From a checkpoint of a small contrastive image-text model.
Training: muon at rate 0.0037, 6100 steps, batches of 256.
Data: trained on pictures of board games with random positions, seen at a slant, 97500 training examples, 16.0 epochs.
Rows from block 4 of the image encoder, named by matrix and row number. Rows with one number belong to one channel. Each number is 500 + 25 x the weight over its row's rms, rounded and kept within 0 to 999. All counts start at 0. Numbers have three digits each. After the name is the row's rms in percent of the matrix's.
# convs1: grouped (16 groups) 3x3 conv, stride 2 (encoder.blocks.4.convs.1.weight, 112x7x3x3), inputs within the group 0-6, a 3x3 kernel for each
# convs2: expand pointwise conv (encoder.blocks.4.convs.2.weight, 224x112x1x1, transposed), outputs 0-55
convs1.3 123:494486500476523495492474499530511483469491496505475486491493503491488460508555507490527487502509493598546446488532490476507477510540479496502508476491475514559488475486493504483468487533517
convs2.3 113:491507504474489507535494486486505483523499507493452478509478518484500513536496478488462493489580478518538507516508511483510488494508495478514484448512503473490499469531
convs1.4 093:477489502486499520493515469535592503584544477544500470495474523471445497480468507471495504483508490506501507501479511486519502486506500485491518493475513469502498537465497493492508483496501
convs2.4 097:483520486446490478525501485555511468499515522516502505503507503503536521512480490502551467475469573480510485519508568502508472494514515494462470493480501480532497494524
convs1.5 097:484477498464489522488509551474503516444499544500487525471517552474507532470480446481501534489503489499487561467491502465500534484507502478493540482488526491483453515513507518492489513490472
convs2.5 101:519480494493506504538483475493483484483494526484500479503499503509502492480539490440501469534510485501481502467508495496486502494497487515499502497464490468492472482460
convs1.7 113:510508473493520508537497483495497512494449427545591500520498490469480465537508492522521488508500505451476543486496473474494492535494471519490505525530505487483512512516489496502484506499497
convs2.7 106:495514517525541505478514511519520499526515500492500499463519548478486484501516496543499458532466500527439480492448470498480520543508502493521475483499435451444515487477
convs1.9 100:527479515502493480531444466437505501516496515503495479472477449489495466557551486554522514484511487509484497487488490453501462538535477510488504478513497504510510497528494540502518481492501
convs2.9 086:519515452524491506482474475506497501518480500479525493508464503466517500505497477547524487498504536520495547522492470509466502522518453524534483518501519465477453536457
convs1.10 109:514528484473509485513489479499536524551551487482511465501546464525529469542508491502487517479474507506499504459560480506539474575534502506496497492490498467486511492494487505526484493516493
convs2.10 098:497506512485486473481486514570503532533489499480491466496552483529475522540516485541501461494478492512521473483510474486499500530510503495530497479487490449472534450453
convs1.12 073:472528516512502500497476492491449474500509500532545468490476485464486458542465479486492484475500454466476506517507510461464442510468469497484502487486513496523510490525539537507532519495463
convs2.12 093:537498506502521525525482452532494552500504491499493455495448469505472468466499490508509504486525469492486480471500472493489523498440470457480521507506519480472545488513
convs1.17 099:507471533487457505500521526460529469497499518536511493534483491477504488481476518459478505515489488557501489512511477477475478501504488483556532486569551502489518494528538512470512506468512
convs2.17 103:484465451496479517468508512512466494469462446477484471471488449495471460466502482434509530491527529517534547502502495505461512465490480492510461496523512507520507512503
convs1.18 114:508485504473497478478484483481515500512500500483512508500499487501505469531474524492524495513518511478472473527485507562457489590537563549514489484494499472477458477487518472499520486496489
convs2.18 116:477492479528507528498492522496497475450508488481528508499504518530492526453502443464500485481515505537453512468489508482482477493488509523441529494493507483467505501505
convs1.21 095:548482518481483512484513473501527482501509517499502516469486494500477517497497524473489490464521487547503531499546499538509555471513477536525566560522511475496504524530526527533480489495490
convs2.21 099:508495447513541449470539484483451491465471467525484521526529506500478530420493513510500450488530492483499485465501500494495492495500533523484490485480481538484494492510
convs1.23 107:495488494504496465489468516472498486487452495495536514567492532501542518500488450515520589486490495520487495508491476510477520543534468505514510452471523498527499491505489491484487503485511
convs2.23 096:485502507507510461412470491531488488524487500515485519461504507490478513512498465496545502479505498468502527558513475536537485470484509512509507517514550493507508514492
convs1.25 092:486484487513508491526495496458523469495480491491510498476568480464520470456521529492492507474486457458481564492459466507546512503466469485482499471468490484494495486537494501491487464506499
convs2.25 092:478427478488445502486506522549469533513494545493527511453452469488498472530484530484491471526505496503459503527517483541512465487580503501496474494475485498482533495458
convs1.28 096:485478478515461508493489507485500468460482502519462519492490485468499492470479502498462483489481500529490494520496478502472482507496474530593594510475474481514488487482517483494514497511494
convs2.28 108:466499497508524515483486467475493497508511524531481466487529489516538521475522466495470504493586533495468519480507491502501497526484496545509492513473465509565510537472
convs1.29 096:482477492475468484483489463460515478518488519448475486499500443484538519468475498502528522494490481507511502454489519475502471498506508444478472499537502471483502435482458505536506495488521
convs2.29 104:481548532507509495529500476483549498512492486497477485462459531482515480482486496459455506472488493528431492455466511513538525495493514525457525475503481519470479535487
convs1.32 108:529534447507492458483484474476497445499514466504511490452463496520499494502479491516481505505463494500542513508481486459462464487523517465492463542500512511499495467454487460491507467521489
convs2.32 102:425488444488504489499498516499474491486473495503503497506522499497522501477512505481450494479475468487479523461471473538493546522490523503493492546460531526482494479510
convs1.36 105:481459502478486486485499485474494478476523495499507497493493489494504517485493493478500506490477531483493485480514513568500492484479492578548457565507485465460518525496465466476520485540488
convs2.36 100:462485446502481499471486473538503493531460486480486486489528465534506460515477464467540524499493493503525468474502509496480510537472516505439503492497502585485508486516
convs1.39 107:519492492481504507511468526506493493499490507477503518539518497510487488490504494543514484528481464529486478447503521473557513462512493469562526503552532474507482569518526526488480485484492
convs2.39 117:501500492494504513492481492560498507506542509538501493482520441523512480491523502479513455445521511497518485470478487527508441470476514474478481491535550502493496520484
convs1.42 105:554516463556537496566529515469502529519523504479526509524519490508485486493483495528521519499501496501529506485512499504495523459489527508500503507520477580532501528538506498485518526531505
convs2.42 100:492512483491484485449483465520453479579448501496495482481496501481506499474490484474474567493498461514464487494473525488483461513479488492445497469497477470493517443479
convs1.44 109:543549516527544521485435466487535510490466521505486502479514474490511516496517504501513450518487483482448478472491512485453512493498505525536537546520525485500457499495489521500495490472496
convs2.44 105:477484448530490518507501484509424496472463520516472474506514511525489511508485501513512459519514503523503508486530518494497520523511463513443509504561511483511528475494
convs1.46 101:468450498477522511499479526488524509521479501521522457489508505478473509462516528497463467453500530481534567486514491515508466532471478495485486495526514498494511494501454461511541483519542
convs2.46 101:552490507457532499529523523499462514451465523499504424538496536462494494536506518480497516491513528490480538500510447477508495450477473496506509471552477434543502471503
convs1.52 102:540530534512534558500444460508499494476475471539499518523503484508492495537517528461503486489484499484501502520509501466485478492506536537531538532522525497522466547527527515532503499492484
convs2.52 107:520483538541505515492471490524489525489498517480453498523521492526524504468493480473525494509515464520448466472446516504505464461464527483518498492486478487493468496484
convs1.56 132:500527472471519520484504470524500525506469463484498535537461489480482484518522502499505506487458461476518522499514560483510521500492465511509514517470451455512509485480492519459453480518548
convs2.56 107:508491574517480481502535473503527515533472494485471467499535482509490469519493485506497504491484491472475492479491479473523507538509500462518488489471479567527490520500
convs1.57 103:485511488515475510505511480483459463528536487572520487513512531501478464476492504494491460502538492583541468515511485520519501488476491497474488535522499535537494481481493502519499522495478
convs2.57 104:512486469526476512505458516547487479485481501508505482468506453476505481515497499567513500491487546502507488511478498486490502563493527488516546488529530457547521510504
convs1.59 096:485545453482529499486486507570533511533505507481472490488471508463489455516541524537501524510529493479500462503473507509497517497518500527518511495479520499479480525532493543501484456475455
convs2.59 097:546481480471487489522479489511509483465490496538472457493511535458487508500521502456569443526477521507561463496482517519506484475485504473518549500441484501512499479472
convs1.62 102:464508478469520489510519467499558481565516504540486475490493527492491484469490487546526468546507489496467512499481496504489491494503485524518473501514515488482520482546477542556469507472475
convs2.62 103:455501496469443480459449514532486425542474492497508479514486504498480518512508512530546484482475488544537513483523515549486520504474518505473469506526538540507508509486
convs1.63 094:485479513494498507517461504520559476557569483551559492501517478506503476527523480497526486507476516506480502486527495487505521494473502507539510520551497547516491487496491471508485490462512
convs2.63 090:481479500482464506494525462521484497504477495477486508491509501509542493528492468487482483495521531462441502500495481493464479488502538474480550491489547554504495483474
convs1.64 087:508508483483485485520485476493524533476519569483565565505509524512482486518504526510494503517482511505473501532537491474512511488496496497518537490557515553513515487468484479501478521476465
convs2.64 092:512476502498490472512511488519506488485507510492495494498541502534486494493489489487510510489474510498478489591488505503477518491522529500487535453503511509484491492489
convs1.65 093:483533493482510486487497518514496472541527493506533469508524535535477502477508510526498538500483488508510510529505505507498497505517509555547506587505532557499550513481515473497522500465495
convs2.65 106:483519474458465500497481499515485529515480493504534492511509518504488476510500469495502493503503553521478462483479471493507454464483517484519520465536510570473538482493
convs1.68 102:512478503503510482491514507499506515488473550511471511493483514496499519509464481517512525490491486512532483532536502538491479507498495562506438554509461525527469468487540462495511481504563
convs2.68 103:490494512502530512526482462519495479499487472500504488469548450490482451495484498514524462475466474478518529487474491483490506502518499519567529483527510528481481506481
convs1.69 107:513529505538491476520515473468485504483479519478546503476512500487517526493491467510499523523489506535489516497489493516486495544492517505505535471514519532509485581551486543542461479457488
convs2.69 098:530475510509449485521520466501433480487510488530512503479505506489494480515484494510487454486514492493479483504476492511463484473472482526445474489500446490502484505485
convs1.71 093:491540502498488489489544508488485522506496511492506519530496472505509484524475507486501491498476496488498506457474522475490484532487491610564519509543502508553496542505491517509492495508482
convs2.71 108:505481509459531500513500491450496518481469513485538486477499509494509469484498488482489509530481502525541494500513461439490492509495476492502542483446492502456524476467
convs1.72 105:499496468490486476493526514481477473514512495491520522487535538478475514491479453498481550485513493502484546521558492490431485490489464501461497459523515491534461470530496502489521523500470
convs2.72 095:513497513504476528505494464536545504475515494468462472497499483454492473499515498522513522507497471523491482515516459529542490489501505503484478484507480475508497497451
convs1.76 111:536551478504526478531509474511542523519489520508509493512479507504450476479485501516479542528530524516537483509455532482451462458520537511527469522513467489471501487480487526494490494475489
convs2.76 108:533460515519534531543512512507522478495467507512513518487468493472499467482495520503508474520489540478481461482511519459488433512519491491539470474496476492507528500483
convs1.77 101:517507507502502523507477518492464496492504482493471481529512579492487478520501529509515488489499465555479519490468488470510485489499465495498494480492485519475473515557534468491575494519463
convs2.77 101:474493461465529516483473482460477487508515531513492466486506504502477463430492469466491472500530483503507501493516567507487471515505518522463496484509484473473499441513
convs1.78 109:524521486521527512469458487499474507501497481498479484504527504492515485493503487489489509488486487504507513481501488492503474480487533483487490476480496501483531495428449541604482459461487
convs2.78 099:485478515492518503453485530477479506449459509494517470501482528480499483598532471476507525497478503501471497455495523486532482510441511508483493507487479499504509503540
convs1.80 106:522507476476494487485486503509515572463478492500552505485514495506506491504493483464501462511478498521481511516481459486482511502510532490490522449477497512530534481558507467506569478468477
convs2.80 097:494501514506478482474537492503477496551496459510510498482469520484490482441495494481452475468472481491501503449546462481474507525495492505539515531509507511459533487447
convs1.81 098:505504516510496506489493515508487501482486517468514502499523519500464500508511480503486492514525530459511479492528491475495524481505522480485486478480529465494512553567503564491445532577531
convs2.81 098:511490517490524473517524475497474494464484457491478506494514485495524483530489473487467540507519507495494490483469492497524473494523494472488486509481461450516464515477
convs1.82 103:514478527478510510489465500488470523482496462489529482509491495523495492508489505526491504515491476557497479498491486482504474463514548487492504473467486543498520531597513553505526486498528
convs2.82 101:477532529494530518547528511477504509539506454490481469498514458508498491461522455493516507560503486462481495518494480498484483506501518458511504469509487467498498493487
convs1.83 102:485505468541520485506517503565484490494513474475495477542506543485495495524482498539521494504494513508486511537538477540527497482449491558504501548500481473512474481494518519499553481510473
convs2.83 107:461473531523542491461504500506523507494500529479491523521456510512483479436477495479499455500487485523538485481461465467467478488493507475415540483499492524504550498511
convs1.84 082:489513504467522495505498473521557505533497525541518482507545499560494511503486505506483494488534508460491514490485511457509493502475488520551548521524473558531504507504517514542506528490463
convs2.84 081:476486530497461474472488482541505504487496491490519482498458481490481460476468513505488469464493496519499511498493441505516518506552481483531521474494492449530486487511
convs1.86 081:512476512523510503515518451501507534538545525520570493545491503516551525571533506492479505497461480496476489530509507520504503482453499482517514512473473497508480499497470490512512471486492
convs2.86 089:531442462489525508480516472490462496487521513530451472519486500506490510497508496494487455522525499533416533530506505512493474482474519483485501499492509528501469502539
convs1.87 084:459521494489540505509520450489529468525523460548480450502497499512501478512506525545489470512515471537521504496485516475537507470525496481478450507443480492467463508496477507480493510511504
convs2.87 088:438500511536553468490493494461520506483532471494516483474497487493530490505511476498499435509487504512545526503489500447502485493460477501489493453505466494502464455502
convs1.88 096:503510485498486513518511508512552543515528508471519565511506489533484568479544522475514446514480489534486508519505495472476477504478486487557531481478488511525492475526486486485509526491500
convs2.88 091:496510500457478521480555464470503487531469489496476480472468496506487507500487495535458525507479498487460507552501511489508492495503536493494503499510544531511534502531
convs1.90 085:527530521509511466472508500481482459507477486444493477446496450494498494471475493541520550539524518478554472471494520496503531522498505461461493475510468515479506498468494484484509507510502
convs2.90 102:477492492510525521536498514483536474571505509504474502483485528493471464485499491489502504495554469496404496517481520493465520528504464497494502502434445436537473481522
convs1.91 095:460510511509529480529543469512520534537510506486525508532521510509545493538507473502495517452503493477501524506520573549511491521573483506498498464510475486506496475493524495481496485502495
convs2.91 090:501509451522531497504527444469438468556489463505514512508496524495491528484493479486466545481531535478494462490479504519522502490497479503526497503479515499551504500500
convs1.93 085:504556556528538485563520519511507506517472479519497529507497516525516483488516510539539500509508489504471506518505541503488480530539524541560534540520484515493509489513521514525492514521505
convs2.93 090:466527501467488468499518564552492521519457460477476465496533516545514519504525497485522510431500525474496491500453517434499516478488521496491483467455505518526502469487
convs1.94 083:515466531496489464506458466452494509475515509486481529521465488503478486483479507490452519446523505477451540483487472470500492468475477467452529504508477488485483513489508488508495500541459
convs2.94 100:479475485462542542505459498469540484493458499499517504488502501540526490489533496480507495482523496526504508507469500455480487498475515550461513474511476514482527514514
convs1.98 119:489501498524511508469506495478462505522526481553566474512461500508552463542565482503496504507513470534538457494508506512506505481514511487521536496490538484508495474486497486524522521464506
convs2.98 098:508480522496489518531531508481534476573503458509481495572490490502529485487504520505508492471487469503516496491516485503488507471510511496509502518522464476469491523535
convs1.101 091:512512488517511481528524513441504541461492497490499447455520555446506509497516450485498517466529498462511453496529503526490501532482517502519520492503497534507519473479526466504472499494500
convs2.101 095:502482437449534507476519509485449508442539501475504497457490482477538514531481509529506507441479492543466499480500497495495499503465457527503487486532493480500525488496